Rows from block 4, named by matrix and row number. Each number is 200 + 40 x the weight over its row's rms, rounded and kept within 0 to 999. All counts start at 0. After the name is the row's rms in percent of the matrix's.
# pw1: conv module expand (GLU, value and gate stacked) (model.blocks.4.conv.pw1.weight, 384x192), inputs 0-95
pw1.189,098,158,255,178,168,203,262,200,223,254,220,246,194,178,204,240,177,263,195,142,145,219,233,214,208,195,175,156,203,269,198,271,116,227,183,236,268,152,199,231,190,223,213,213,165,164,234,179,189,179,149,197,160,181,196,181,156,161,100,169,180,140,132,206,210,148,217,181,197,169,158,174,231,173,173,241,166,273,121,170,144,182,175,240,217,276,233,208,157,241,192,186,198,226,123,197,150
pw1.190,094,173,230,220,265,231,224,158,255,157,195,165,183,225,189,133,229,133,152,145,190,239,153,172,253,221,154,149,115,234,207,186,272,213,182,184,184,196,143,106,164,171,165,199,250,238,211,263,182,178,180,229,135,259,168,223,163,98,223,262,207,161,227,200,195,174,233,202,206,248,185,195,240,197,219,211,210,242,228,160,225,186,187,173,238,162,196,186,235,230,239,215,227,178,115,237,205
pw1.191,096,190,214,257,278,217,145,170,190,242,186,257,179,175,202,154,195,162,164,235,208,156,183,166,253,226,261,207,164,220,156,167,208,220,212,230,281,237,149,139,213,143,146,161,124,211,226,225,235,196,210,235,195,158,146,156,235,174,240,254,185,250,219,221,194,210,179,125,163,165,217,217,212,176,201,219,248,187,215,243,218,282,239,273,207,201,153,237,190,183,218,137,244,140,192,207,189
pw1.192,098,253,151,215,206,149,146,187,244,228,292,215,252,203,216,154,259,202,210,209,172,280,186,164,121,207,242,169,212,186,213,238,208,276,243,196,170,203,211,169,196,140,192,212,221,199,214,184,264,202,194,128,161,145,147,215,209,161,213,219,181,158,296,129,161,237,124,157,257,239,253,201,197,184,196,163,258,260,157,219,243,168,224,237,208,161,258,130,252,237,187,193,176,219,168,293,211
pw1.193,103,192,195,265,209,203,195,121,181,192,207,226,267,175,255,117,216,219,239,197,180,194,176,155,256,189,234,217,197,149,129,225,230,166,178,114,229,228,148,223,186,231,198,243,180,197,231,220,266,189,207,153,210,218,153,162,219,197,154,256,159,208,210,166,166,175,259,235,217,251,285,186,159,236,244,179,179,192,124,199,196,157,209,246,220,233,158,161,264,221,185,172,189,190,224,236,194
pw1.194,106,191,234,248,226,219,194,199,236,189,155,189,191,264,295,224,245,261,219,139,170,131,162,136,222,143,262,244,149,202,199,242,182,218,191,248,232,191,162,211,199,229,259,202,207,195,328,158,231,222,218,146,210,224,240,200,193,153,198,236,222,145,216,150,155,172,147,96,194,260,229,233,103,188,171,194,191,144,209,244,213,217,222,234,205,220,134,170,214,251,188,155,182,183,196,154,133
pw1.195,114,172,174,188,180,160,185,250,196,219,102,257,191,174,255,250,213,257,177,182,235,252,190,199,202,217,160,263,139,238,220,226,290,162,208,229,135,129,154,166,260,177,145,185,187,262,227,169,177,293,186,153,264,215,198,215,236,216,192,199,237,184,158,275,204,199,251,245,201,144,221,189,211,198,183,225,228,205,179,209,228,307,152,121,238,198,268,258,213,149,236,231,189,243,201,153,214
pw1.196,104,256,237,153,235,116,258,236,163,190,169,276,186,174,190,218,186,173,198,249,198,206,153,212,176,198,256,241,245,212,161,272,181,201,189,166,98,239,224,199,206,129,202,255,200,127,189,191,196,215,172,184,170,167,281,247,202,219,198,156,118,255,261,133,193,197,235,223,184,271,131,222,143,265,271,277,252,122,177,222,190,219,221,262,178,217,198,204,203,230,232,198,222,244,264,208,204
pw1.197,095,131,101,235,302,236,263,205,121,160,206,246,214,243,240,144,259,184,172,226,151,152,205,175,190,241,223,173,162,215,212,205,231,172,204,177,226,159,186,197,280,184,144,118,189,180,238,154,192,166,232,268,174,214,183,185,244,238,166,239,201,154,223,251,219,197,198,190,214,213,210,279,209,196,188,193,199,217,178,168,221,128,145,293,243,262,200,177,167,221,179,191,136,232,158,177,153
pw1.198,106,131,208,205,208,168,134,242,176,234,219,218,225,141,250,243,205,254,148,211,174,218,153,209,135,212,263,199,292,178,178,240,201,248,232,199,221,177,188,237,226,210,144,166,224,268,177,265,221,284,191,239,220,189,261,165,120,225,159,239,175,242,155,283,201,177,239,224,276,249,153,178,256,166,249,283,281,197,202,108,121,212,263,170,139,206,241,154,216,152,238,193,197,214,280,160,164
pw1.199,098,179,236,197,179,267,131,192,201,217,184,256,252,153,216,206,162,201,153,128,160,111,176,179,196,205,144,203,157,172,209,229,186,224,211,256,237,249,164,199,236,148,267,185,189,244,149,241,160,272,203,142,158,163,214,203,202,282,223,142,144,210,207,214,219,213,162,195,127,239,273,297,170,214,226,226,213,167,132,206,169,248,161,164,253,221,175,204,207,140,189,258,200,215,181,203,216
pw1.200,105,216,156,173,242,139,237,232,274,201,122,205,231,235,152,256,114,196,200,195,215,196,254,198,216,181,176,204,266,267,193,205,182,234,180,217,173,194,157,182,174,239,222,121,225,131,222,151,198,162,224,116,155,165,198,207,186,163,213,201,175,156,216,251,207,187,177,111,182,222,276,250,162,193,237,188,195,204,216,202,169,252,243,151,152,213,214,307,191,224,161,248,221,192,169,148,132
pw1.201,103,272,167,220,179,223,110,137,146,259,186,163,262,235,156,175,245,250,202,167,217,238,237,217,147,201,229,151,172,222,156,251,228,184,193,237,172,196,106,115,149,196,185,133,282,188,266,155,277,241,123,260,159,185,185,210,183,166,213,166,238,215,147,258,243,167,216,146,193,228,181,201,235,160,140,174,174,206,217,160,174,215,231,212,190,165,238,125,189,167,227,193,141,184,214,182,204
pw1.202,105,250,135,169,161,131,171,224,172,141,154,173,175,160,217,163,216,245,150,192,183,236,200,208,227,184,269,233,182,199,223,202,261,227,257,222,135,138,149,285,134,180,211,163,234,248,97,177,141,197,201,153,243,182,136,175,259,160,192,189,205,195,221,122,167,234,178,211,225,194,259,233,116,187,234,172,188,177,194,206,196,174,267,125,192,245,115,250,232,201,237,170,184,214,253,272,185
pw1.203,099,129,163,183,275,179,196,162,315,136,180,173,193,135,219,246,178,114,219,178,163,158,142,145,165,251,134,158,170,187,138,156,179,215,219,186,205,263,206,183,213,177,202,181,193,237,205,222,209,187,234,203,272,242,254,139,141,128,187,184,309,204,171,270,204,180,202,221,100,200,261,237,183,254,193,278,248,210,233,230,199,238,196,231,219,235,247,171,187,216,199,191,243,131,194,208,168
pw1.204,096,149,283,125,213,222,192,165,226,220,179,161,238,204,224,196,162,215,169,225,189,200,201,202,145,133,228,225,279,219,219,179,190,173,152,208,174,194,220,195,192,234,283,247,204,245,192,241,208,186,221,154,136,144,146,237,203,253,250,188,142,209,192,203,165,311,157,231,210,97,220,248,153,269,182,153,215,201,232,218,221,177,161,218,190,186,139,191,235,223,288,255,112,185,283,151,246
pw1.205,105,243,159,216,116,146,189,191,162,188,227,184,207,203,232,178,221,190,206,228,114,216,156,284,144,245,155,185,267,295,154,175,254,178,203,186,258,194,179,167,165,212,256,184,155,156,182,161,163,204,255,262,218,171,191,195,184,122,253,154,175,197,247,191,242,207,197,265,150,211,183,231,246,159,182,214,204,137,198,231,156,214,238,230,190,192,201,186,212,172,215,204,224,153,228,176,189
pw1.206,110,156,219,227,209,202,152,139,192,165,243,209,250,227,267,231,280,205,204,279,242,96,223,218,210,184,158,280,202,200,161,263,186,210,243,198,124,182,208,245,196,173,229,214,185,252,160,238,140,181,193,179,132,252,232,184,131,181,160,216,164,193,234,206,209,235,237,222,127,248,202,269,271,200,206,180,263,211,193,174,141,192,107,212,200,239,148,195,230,228,218,185,158,135,224,135,203
pw1.207,099,186,188,197,200,146,192,247,165,95,225,160,140,218,162,197,162,80,238,251,249,227,134,222,246,225,161,139,154,203,156,202,182,209,208,203,209,258,215,166,157,207,213,217,256,204,242,65,253,186,262,226,145,259,215,206,210,252,259,207,212,227,248,200,158,255,192,222,254,248,205,191,182,230,155,232,242,222,188,282,161,121,194,318,239,197,230,189,161,222,175,277,127,175,271,164,152
pw1.208,107,216,194,148,259,216,152,132,195,238,213,185,200,180,203,151,196,147,134,155,154,214,187,249,170,112,154,237,191,169,175,235,197,233,238,194,230,217,158,178,196,225,144,205,216,259,125,253,142,212,209,174,165,202,193,187,167,163,179,179,231,268,196,173,160,198,236,269,184,126,180,100,245,273,240,152,168,185,193,191,218,145,189,230,239,216,201,233,214,246,252,230,127,210,301,174,220
pw1.209,102,171,205,125,179,163,228,285,206,223,191,124,255,174,249,212,195,195,197,250,297,127,140,252,218,209,240,227,200,187,160,197,213,215,216,192,259,162,203,216,214,244,216,184,214,179,220,172,197,256,186,210,136,151,218,237,150,190,242,159,186,204,181,146,156,194,160,202,186,197,239,212,161,185,253,192,233,198,170,252,224,192,196,179,197,126,114,211,269,194,208,177,187,221,221,207,219
pw1.210,103,182,199,282,184,140,198,189,299,187,150,226,169,223,198,239,172,221,275,182,200,139,235,142,166,249,206,180,159,262,177,196,230,188,261,165,186,160,185,148,137,143,233,187,233,184,252,137,167,224,137,233,256,202,152,228,184,238,214,204,247,252,193,243,148,208,143,216,236,228,216,235,161,234,164,205,294,199,189,308,228,166,186,261,199,214,184,169,181,179,212,224,177,223,170,273,164
pw1.211,104,161,250,198,248,114,177,213,192,211,163,221,172,149,203,264,223,150,187,173,179,148,231,153,233,143,219,177,305,210,218,210,255,131,164,206,218,186,203,147,168,243,223,253,266,215,240,253,199,240,242,257,209,203,107,174,160,194,262,207,145,174,190,195,168,244,161,238,188,175,180,194,158,169,176,189,246,257,181,175,174,249,226,144,148,179,205,231,135,176,264,248,203,186,174,137,280
pw1.212,107,278,121,253,146,272,207,199,169,269,160,197,183,176,193,246,164,264,256,169,234,181,179,181,206,285,192,210,282,207,135,234,208,242,190,146,182,187,196,161,144,211,189,170,177,227,202,208,134,226,169,240,228,249,170,201,260,174,262,203,147,219,191,286,181,256,238,203,224,224,163,179,167,124,177,198,185,232,204,161,264,90,168,147,210,206,251,237,265,172,213,245,237,177,223,276,138
pw1.213,103,186,191,206,112,193,238,128,234,214,272,129,160,237,210,222,229,228,222,130,241,242,203,243,158,230,232,141,226,124,206,143,165,226,143,157,154,188,228,282,152,223,162,225,235,181,220,258,195,220,244,185,224,128,180,156,208,128,266,224,115,191,222,212,212,171,219,187,137,241,196,129,186,186,250,243,259,204,214,237,213,237,171,161,198,233,204,179,199,201,159,199,213,207,263,169,219
pw1.214,107,184,219,167,239,265,190,196,173,165,181,182,185,246,247,158,191,196,155,218,250,124,156,187,225,169,243,190,256,246,180,254,124,196,197,185,188,192,213,144,140,198,290,226,161,196,174,248,147,277,132,248,170,186,160,183,226,193,266,298,202,245,226,177,225,175,146,194,193,228,154,267,228,215,252,235,296,244,170,221,157,146,186,275,168,154,162,201,226,176,169,147,144,220,126,205,179
pw1.215,096,175,185,235,248,212,197,182,184,233,205,184,179,178,163,122,182,219,310,132,195,232,218,221,262,223,195,229,193,160,187,239,90,267,238,181,243,151,241,200,229,178,170,216,185,184,252,189,185,235,163,188,208,248,170,164,274,146,235,151,197,220,276,239,279,177,181,244,185,219,218,202,229,139,264,184,139,163,169,240,233,212,204,123,268,231,131,188,255,222,272,250,181,174,158,160,253
pw1.216,100,232,126,165,269,182,185,277,216,190,228,200,224,174,179,217,153,265,152,190,291,170,163,214,205,169,244,145,130,238,220,183,187,161,201,155,211,236,149,235,185,233,148,159,239,117,210,284,258,218,220,167,198,145,125,213,245,240,204,227,165,196,197,207,286,237,235,157,205,242,142,222,203,200,244,232,144,185,205,190,203,209,201,207,160,123,184,231,224,194,199,186,228,175,226,220,254
pw1.217,106,194,226,204,126,209,81,165,161,218,253,195,251,259,187,174,196,162,232,255,216,231,150,249,181,167,220,228,189,242,112,204,156,257,221,171,132,229,238,195,233,181,165,197,290,261,272,205,185,241,239,230,193,196,208,166,134,243,245,303,216,233,148,224,191,197,153,131,242,165,189,197,267,192,227,184,220,154,99,228,218,213,223,194,163,143,176,221,261,207,185,236,148,179,247,148,261
pw1.218,099,123,175,146,291,213,136,230,229,207,201,132,155,174,153,235,194,210,174,133,183,213,224,185,229,178,195,187,250,211,151,169,208,192,217,209,194,151,244,189,191,169,254,128,149,194,240,272,152,183,224,139,151,167,163,189,169,202,154,193,189,166,175,251,238,224,204,160,203,232,203,203,231,160,220,300,186,274,218,164,272,201,177,171,156,232,132,200,178,261,186,223,182,180,280,213,201
pw1.219,106,220,166,229,189,274,255,202,194,233,273,202,134,179,194,194,205,179,152,139,220,262,216,236,230,268,190,166,232,174,176,252,223,177,147,212,226,290,282,200,192,136,132,203,220,212,185,135,214,210,183,163,180,257,178,227,246,237,234,194,186,149,248,167,225,260,168,122,256,150,195,153,238,269,227,187,237,265,168,164,170,271,187,256,201,229,184,248,258,211,275,176,242,252,202,152,192
pw1.220,098,276,276,204,190,180,242,202,260,237,192,150,166,212,174,147,136,228,243,177,188,276,179,197,126,265,139,217,270,223,245,187,168,132,249,190,212,222,210,187,164,169,246,217,281,198,181,190,190,153,265,104,270,149,195,166,285,154,199,219,206,286,242,254,260,235,210,218,165,198,175,147,218,176,143,153,135,254,157,240,228,200,165,163,123,204,167,216,236,151,226,233,213,157,171,162,217
pw1.221,093,185,193,181,188,265,194,187,232,214,173,153,277,140,192,164,240,204,267,238,176,193,177,270,228,221,234,233,151,196,128,133,203,198,284,286,192,204,179,270,167,229,177,278,254,199,220,277,272,214,199,189,227,169,143,182,220,174,155,228,232,181,206,268,253,262,236,254,152,235,247,151,194,225,158,253,242,200,166,210,202,228,178,185,237,164,150,274,216,237,190,162,260,205,261,188,210
pw1.222,096,231,167,182,173,265,153,161,138,184,179,96,193,212,211,173,256,150,244,179,208,215,168,202,237,217,227,238,173,206,180,205,212,164,194,226,263,274,160,209,165,182,159,164,193,181,145,192,155,257,186,180,186,132,190,109,195,219,145,166,234,109,225,285,152,212,192,207,200,214,199,216,177,162,157,201,201,219,177,220,195,169,232,218,182,135,203,215,232,143,243,204,271,207,175,212,185
pw1.223,105,185,267,205,233,223,165,261,191,194,234,154,139,227,178,208,227,150,224,177,201,236,214,93,212,215,125,175,205,122,261,226,206,226,243,175,172,250,147,196,230,225,203,118,201,182,215,177,124,235,202,164,210,233,163,167,213,170,190,244,168,237,177,158,252,174,239,166,188,173,166,238,195,199,240,278,241,264,132,315,166,173,214,218,98,276,207,169,226,225,233,282,146,177,244,222,262
pw1.224,105,239,215,257,141,183,149,265,227,178,267,153,263,175,178,97,199,200,190,195,171,101,191,245,213,263,190,145,252,258,201,132,205,198,175,176,167,170,228,193,187,141,243,178,236,213,208,206,169,193,209,131,94,184,202,248,191,240,123,247,165,230,219,243,275,180,168,216,158,158,283,168,251,155,238,242,201,152,239,202,237,226,168,268,163,221,153,216,229,209,234,210,221,135,258,197,133
pw1.225,097,249,168,168,168,241,246,202,226,225,248,172,247,201,279,241,267,269,155,255,151,253,196,189,206,245,165,226,200,128,177,268,214,166,190,184,160,131,159,181,193,258,141,206,221,142,272,143,200,215,173,202,200,185,169,222,258,202,196,199,161,179,133,263,164,194,238,149,273,241,237,172,202,182,227,118,169,185,217,139,232,237,175,166,205,119,206,205,208,221,188,224,160,199,206,278,125
pw1.226,103,206,222,245,117,152,158,291,189,223,194,119,219,212,210,268,187,165,176,179,218,130,155,253,144,177,243,158,260,163,186,180,244,210,183,182,264,200,156,222,209,199,270,181,251,183,168,148,186,199,189,164,221,186,194,173,219,221,245,159,231,212,134,206,172,214,186,270,239,190,100,231,189,169,174,178,212,125,183,205,163,184,223,176,151,150,171,230,169,161,240,158,150,254,201,239,251
pw1.227,108,270,228,211,128,167,221,229,203,151,235,203,186,104,279,271,254,255,258,176,178,162,203,226,189,165,238,207,196,160,133,206,233,155,204,326,173,142,249,266,169,155,198,156,249,135,215,233,158,250,239,168,223,243,155,196,210,234,177,254,145,145,219,212,181,143,270,272,265,283,240,229,157,236,187,202,222,206,206,169,180,235,178,281,266,116,173,205,206,210,173,242,196,219,172,236,218
pw1.228,097,232,206,160,145,196,242,151,178,199,175,214,190,161,206,194,163,172,110,202,137,179,179,191,150,266,217,206,237,275,164,173,133,149,150,166,223,190,131,168,260,187,227,138,171,225,153,220,212,182,202,251,221,185,166,161,168,151,220,192,132,225,191,175,203,272,209,216,162,175,206,192,213,140,220,218,219,194,210,248,231,157,247,244,188,272,198,185,264,265,252,172,180,275,229,228,156
pw1.229,102,233,243,144,246,226,226,224,217,263,154,155,232,160,129,176,159,165,175,201,185,226,173,223,183,201,193,206,270,182,150,147,162,182,170,244,151,252,219,172,240,228,227,191,176,242,211,236,212,227,178,192,189,140,189,297,221,185,220,245,204,167,198,189,239,180,206,190,159,151,277,282,138,236,203,226,202,203,146,235,152,235,231,210,213,138,234,271,282,143,304,196,198,181,190,236,231
pw1.230,109,159,228,206,113,192,198,208,158,150,185,170,235,218,227,151,211,235,230,247,217,213,241,131,175,198,193,169,168,271,239,244,150,173,142,261,189,152,145,215,248,186,135,160,148,219,235,203,208,190,182,182,149,167,196,137,169,221,193,241,159,214,292,107,223,243,214,231,166,155,223,201,175,277,238,101,273,106,281,256,244,230,128,212,112,237,213,214,182,224,242,220,265,226,170,238,201
pw1.231,102,202,152,161,177,168,213,257,237,315,215,195,221,234,209,229,245,220,250,182,245,180,246,211,247,214,207,208,191,244,182,225,167,141,141,202,152,175,146,198,168,218,234,209,153,256,253,258,163,223,165,115,207,167,137,208,194,233,193,184,167,190,230,209,298,145,213,119,216,179,184,220,240,222,184,159,270,163,204,213,128,273,140,256,204,172,225,265,136,224,204,193,178,223,175,193,254
pw1.232,094,219,171,212,232,230,263,233,156,168,210,141,246,243,172,208,141,240,186,290,189,137,165,139,254,239,220,213,206,197,184,218,220,246,204,243,169,253,152,257,224,107,238,164,222,168,234,186,185,108,246,259,199,147,158,225,239,183,207,211,197,299,194,197,124,207,230,153,204,253,174,263,182,203,194,163,215,157,217,236,137,236,204,153,195,251,254,159,200,174,211,227,267,175,241,230,188
pw1.233,105,229,164,276,265,140,144,139,151,217,259,176,139,127,261,224,124,196,211,138,190,203,184,175,233,157,165,135,178,188,159,231,189,239,219,173,190,161,220,268,200,202,246,171,250,231,168,172,179,186,216,252,171,194,241,215,168,253,110,223,171,239,143,128,151,195,177,238,166,206,256,141,183,212,109,191,195,209,244,208,210,193,168,174,127,261,224,239,203,215,168,209,226,201,160,259,140
pw1.234,090,247,182,282,133,156,274,249,247,209,192,220,224,276,238,216,135,168,188,249,129,236,157,201,199,179,179,212,224,137,218,200,210,251,267,153,231,191,204,215,187,166,195,174,216,247,225,201,210,170,236,185,129,135,218,142,215,147,104,178,174,226,224,247,130,204,197,205,147,291,170,166,293,139,116,225,214,178,158,202,244,136,219,211,229,142,168,219,231,166,261,168,196,146,167,204,176
pw1.235,103,250,166,239,163,177,215,241,247,164,154,230,152,182,162,230,95,271,163,167,184,206,251,169,225,151,204,165,214,251,173,281,270,246,140,175,237,191,230,207,188,234,193,166,260,187,207,243,199,170,188,154,128,155,118,180,168,188,199,197,206,188,200,182,174,163,137,176,193,143,121,257,253,166,184,154,185,286,190,214,165,106,214,218,234,200,222,205,204,128,143,156,174,218,265,230,210
pw1.236,107,197,158,93,237,164,217,233,211,177,166,223,138,234,186,194,183,226,200,139,236,253,220,232,202,176,216,187,131,131,222,247,187,235,228,170,221,125,115,163,182,196,213,189,217,168,223,202,153,166,186,210,246,189,162,203,177,171,164,215,197,163,159,225,241,243,195,232,125,223,186,208,261,203,176,255,190,150,176,225,226,226,260,192,202,136,221,214,214,167,169,278,205,137,252,225,138
pw1.237,101,197,228,152,215,146,156,203,129,231,122,151,227,232,192,167,134,146,156,170,169,173,283,253,228,222,246,192,160,194,189,217,234,211,208,207,176,236,168,206,217,231,202,182,175,231,155,182,204,234,219,201,192,214,197,212,221,216,190,158,205,200,188,173,137,244,185,177,142,318,218,171,155,212,203,180,161,196,220,169,229,224,207,187,169,142,285,108,130,149,226,217,223,200,175,172,193
pw1.238,097,182,224,271,258,181,225,181,149,235,255,212,84,189,182,174,212,228,211,237,159,254,183,191,185,218,252,104,128,164,290,222,214,270,306,178,182,233,167,216,204,240,214,193,203,184,214,240,176,164,239,201,210,195,112,197,158,180,242,125,189,200,291,147,214,200,176,173,166,124,215,198,223,270,194,173,201,166,208,202,216,178,245,237,151,177,262,235,225,166,208,166,186,197,209,253,198
pw1.239,104,301,186,266,160,237,175,157,253,216,150,121,201,203,205,204,206,162,311,191,168,256,263,273,215,231,235,197,212,257,234,170,220,221,157,115,185,182,218,189,277,219,227,198,172,246,179,211,151,173,228,134,151,231,176,163,177,153,212,180,214,204,171,221,186,206,250,221,132,164,205,215,129,226,204,289,209,198,203,147,167,170,166,237,257,263,237,234,235,215,208,210,224,257,204,223,240
pw1.240,094,187,150,261,198,208,293,176,214,194,222,161,151,242,155,271,211,207,234,215,155,112,173,163,191,216,189,178,198,121,213,98,233,202,124,150,137,179,204,164,268,202,158,153,242,234,230,174,191,175,203,153,257,135,279,219,260,201,179,247,229,216,253,162,179,149,227,194,209,215,166,162,209,121,250,229,139,275,154,168,237,179,239,151,162,266,197,166,202,235,224,155,186,210,188,149,195
pw1.241,101,179,263,242,190,219,213,316,144,158,176,221,245,178,227,165,251,252,206,167,243,204,160,193,113,174,144,198,261,194,186,156,119,210,150,243,242,227,205,209,193,203,205,203,156,191,231,207,186,243,188,223,265,167,164,187,226,176,202,156,215,183,199,182,193,157,244,207,265,184,179,180,238,161,182,268,221,227,244,256,203,229,144,233,138,257,322,215,187,163,186,141,246,198,132,219,184
pw1.242,100,194,162,148,186,178,189,231,193,148,183,151,204,206,223,252,180,273,233,218,169,228,222,145,122,218,194,197,256,262,226,177,231,198,235,188,256,272,211,159,176,228,242,152,163,173,220,146,215,173,176,141,261,202,205,157,175,217,260,214,248,176,238,114,217,198,216,241,205,218,194,236,152,223,297,199,119,154,235,185,259,198,188,185,205,205,175,212,167,224,265,269,175,159,259,240,115
pw1.243,103,155,163,201,199,179,165,185,211,201,143,214,164,297,123,265,186,238,251,186,152,140,152,247,159,171,168,167,198,200,172,221,276,266,143,154,229,182,210,196,199,204,271,189,202,219,153,236,167,244,208,157,236,202,144,125,269,193,162,195,242,217,167,182,300,255,155,196,233,117,173,248,181,220,201,239,228,236,260,141,221,173,213,202,128,207,271,238,141,248,163,163,161,248,229,172,241
pw1.244,106,198,236,185,170,181,173,257,263,166,187,236,177,160,116,145,240,220,200,200,223,189,177,249,216,179,203,173,201,171,236,211,200,266,215,201,216,200,197,200,284,252,195,188,150,205,234,181,156,201,121,255,228,228,221,200,147,222,183,200,189,178,239,185,140,202,151,257,206,251,157,250,171,167,188,323,231,178,228,179,181,221,177,271,247,192,224,158,225,160,221,271,183,144,136,195,226
pw1.245,101,216,279,202,138,134,169,151,201,244,192,231,154,111,169,248,197,218,186,196,222,156,187,203,246,249,187,194,144,185,240,214,215,228,153,206,95,143,244,162,220,172,185,201,217,217,161,249,244,226,242,143,223,260,171,225,177,126,231,255,142,155,280,191,234,178,185,262,202,203,180,235,175,247,265,176,276,248,115,160,213,245,114,222,237,231,206,182,193,114,196,243,173,276,186,221,208
pw1.246,099,177,200,191,270,276,211,184,194,185,156,204,218,183,156,255,197,166,206,218,273,155,177,160,104,200,256,195,206,165,206,162,183,198,149,151,189,224,195,221,184,232,158,169,245,187,159,193,139,133,275,206,208,284,182,236,181,238,211,256,278,197,179,191,236,275,224,248,215,191,296,245,194,136,209,221,150,191,234,190,174,196,190,178,146,235,169,204,218,181,203,156,207,227,197,224,276
pw1.247,097,181,261,253,161,153,216,199,231,163,129,250,163,214,140,236,206,253,180,257,113,178,231,190,275,157,202,251,213,164,229,296,156,244,274,184,201,232,224,153,240,163,156,205,251,186,248,188,157,189,223,277,130,174,141,229,216,167,187,158,185,241,251,227,192,141,172,182,186,176,122,196,171,156,192,227,182,208,185,206,200,245,198,221,211,213,228,190,209,119,195,119,263,286,239,197,254
pw1.248,102,150,115,232,219,267,263,229,158,216,159,160,216,231,227,187,144,219,118,178,219,178,268,239,233,226,258,160,211,133,187,235,221,170,226,223,158,198,154,188,218,199,191,244,178,241,217,233,216,187,214,159,296,169,224,194,146,179,177,188,136,162,182,146,167,185,148,139,231,192,187,202,85,231,171,172,246,188,183,205,140,182,143,155,202,169,156,217,231,226,228,240,137,186,235,198,226
pw1.249,099,226,151,285,177,128,207,163,256,199,226,125,169,190,193,119,154,199,254,224,222,138,189,222,220,167,189,186,177,125,183,222,204,198,181,204,178,275,164,188,218,161,187,226,234,237,219,199,212,228,153,238,234,262,282,140,161,219,207,174,275,260,211,178,191,270,265,240,142,186,192,145,211,211,214,203,166,254,256,215,185,243,268,230,198,217,230,180,111,215,206,185,186,145,263,146,228
pw1.250,098,162,190,230,166,127,261,215,190,247,231,203,246,267,195,216,130,191,216,249,315,274,161,219,190,163,137,144,181,173,171,212,157,178,199,196,139,215,131,240,200,225,227,248,258,212,198,188,234,148,191,204,195,180,258,232,196,241,156,174,198,230,172,273,205,258,216,254,222,234,269,138,272,145,134,139,167,182,186,255,187,258,92,141,259,258,200,217,233,214,206,246,207,206,208,143,221
pw1.251,105,262,163,154,181,226,177,223,205,227,173,200,224,167,180,263,156,256,167,166,185,148,147,269,196,203,166,109,192,137,274,232,167,188,173,161,187,149,174,297,250,170,249,207,286,188,177,176,210,206,211,139,129,241,171,248,231,124,179,208,237,189,269,158,246,189,246,184,184,207,185,193,195,148,189,260,290,168,210,223,179,176,154,249,252,226,192,208,153,208,170,157,122,265,196,187,219
pw1.252,107,227,205,170,202,212,242,175,163,192,203,207,209,153,262,105,195,224,176,193,222,215,236,226,267,239,213,257,190,176,222,133,123,204,206,168,147,287,175,272,205,218,224,162,148,184,156,226,259,159,193,165,154,194,233,175,262,323,247,189,200,197,188,224,246,193,193,244,198,272,171,229,247,199,165,144,227,215,178,154,209,251,209,212,267,211,161,196,256,211,182,184,232,251,188,138,139
pw1.253,106,170,142,206,245,246,178,210,129,197,185,237,214,159,179,221,247,228,204,229,227,252,231,200,263,121,176,187,259,133,183,196,265,175,134,150,214,234,162,162,234,150,225,224,204,221,303,190,262,144,167,140,158,227,153,188,211,188,224,209,233,239,189,201,232,140,170,245,260,234,259,229,170,237,225,187,203,199,207,161,230,168,193,294,202,276,235,170,249,226,192,217,259,209,169,224,220
pw1.254,108,135,149,136,183,184,189,189,145,158,156,210,180,299,236,218,133,109,140,169,184,135,188,255,199,193,165,182,188,178,223,207,87,171,186,160,256,159,179,222,194,239,188,174,239,191,205,260,289,123,148,245,230,167,171,209,148,198,203,239,213,288,159,275,210,166,166,177,250,239,205,218,233,198,241,244,175,233,156,229,208,223,228,168,208,228,123,100,150,183,162,163,213,124,226,230,260
pw1.255,109,168,233,219,156,212,197,165,214,233,187,162,223,201,188,152,191,151,174,218,151,181,142,166,208,237,161,156,223,143,231,230,128,171,152,207,222,143,173,143,254,135,244,193,207,209,154,194,306,197,188,125,211,196,234,219,181,199,247,206,121,176,143,145,171,263,202,194,212,163,208,253,202,229,278,232,188,247,128,261,235,205,168,223,164,194,120,188,137,217,273,191,176,179,200,188,205
pw1.256,108,243,149,216,211,246,206,230,228,243,184,220,160,239,273,198,198,173,191,150,187,214,168,187,166,243,194,157,195,212,243,167,122,256,241,170,225,117,179,218,193,208,175,191,132,187,174,220,175,273,135,141,196,181,214,135,251,156,182,171,208,192,197,127,166,105,169,139,195,261,196,153,251,184,189,136,309,147,207,239,197,167,171,144,221,292,231,214,235,245,181,211,187,199,195,244,270
pw1.257,105,256,233,159,337,205,249,264,182,200,180,276,239,195,235,184,198,267,185,175,194,171,204,153,221,132,145,261,199,251,152,150,183,200,134,177,163,237,243,237,190,154,173,183,192,153,195,185,137,182,197,208,159,211,238,269,221,206,107,224,171,186,202,196,179,156,199,237,213,195,254,138,253,122,169,240,163,254,184,146,215,255,264,219,256,212,176,244,218,185,183,183,216,133,198,180,185
pw1.258,089,202,208,210,160,209,273,228,189,206,214,150,215,192,209,243,178,204,248,182,182,156,176,113,230,158,270,166,212,210,201,219,213,172,232,242,139,133,217,158,204,194,232,216,182,140,240,187,216,141,123,219,148,250,216,160,205,240,195,201,133,213,172,208,289,247,197,261,186,216,224,222,209,170,248,171,161,199,241,208,282,211,189,149,217,219,182,209,276,179,170,250,169,241,205,263,173
pw1.259,098,169,209,223,189,200,184,229,121,162,205,260,222,133,208,219,150,207,170,298,230,245,182,243,190,204,176,266,147,183,265,182,164,187,227,220,95,226,166,231,229,233,192,159,160,197,216,155,257,161,211,242,176,233,202,191,114,175,121,199,234,141,166,197,219,190,157,190,178,150,202,237,159,246,130,178,141,120,181,175,231,184,170,257,217,193,280,221,212,226,214,207,248,182,276,272,281
pw1.260,111,177,276,232,211,190,157,214,239,166,196,243,282,181,214,180,270,208,170,213,171,179,121,177,221,156,198,209,107,228,227,127,193,227,206,318,163,170,199,202,182,190,212,225,163,249,220,201,208,215,159,188,141,119,186,228,274,196,199,171,176,210,181,237,219,250,196,258,157,294,203,205,229,269,204,211,231,314,176,177,141,176,232,168,174,209,213,173,199,212,233,229,196,137,244,165,302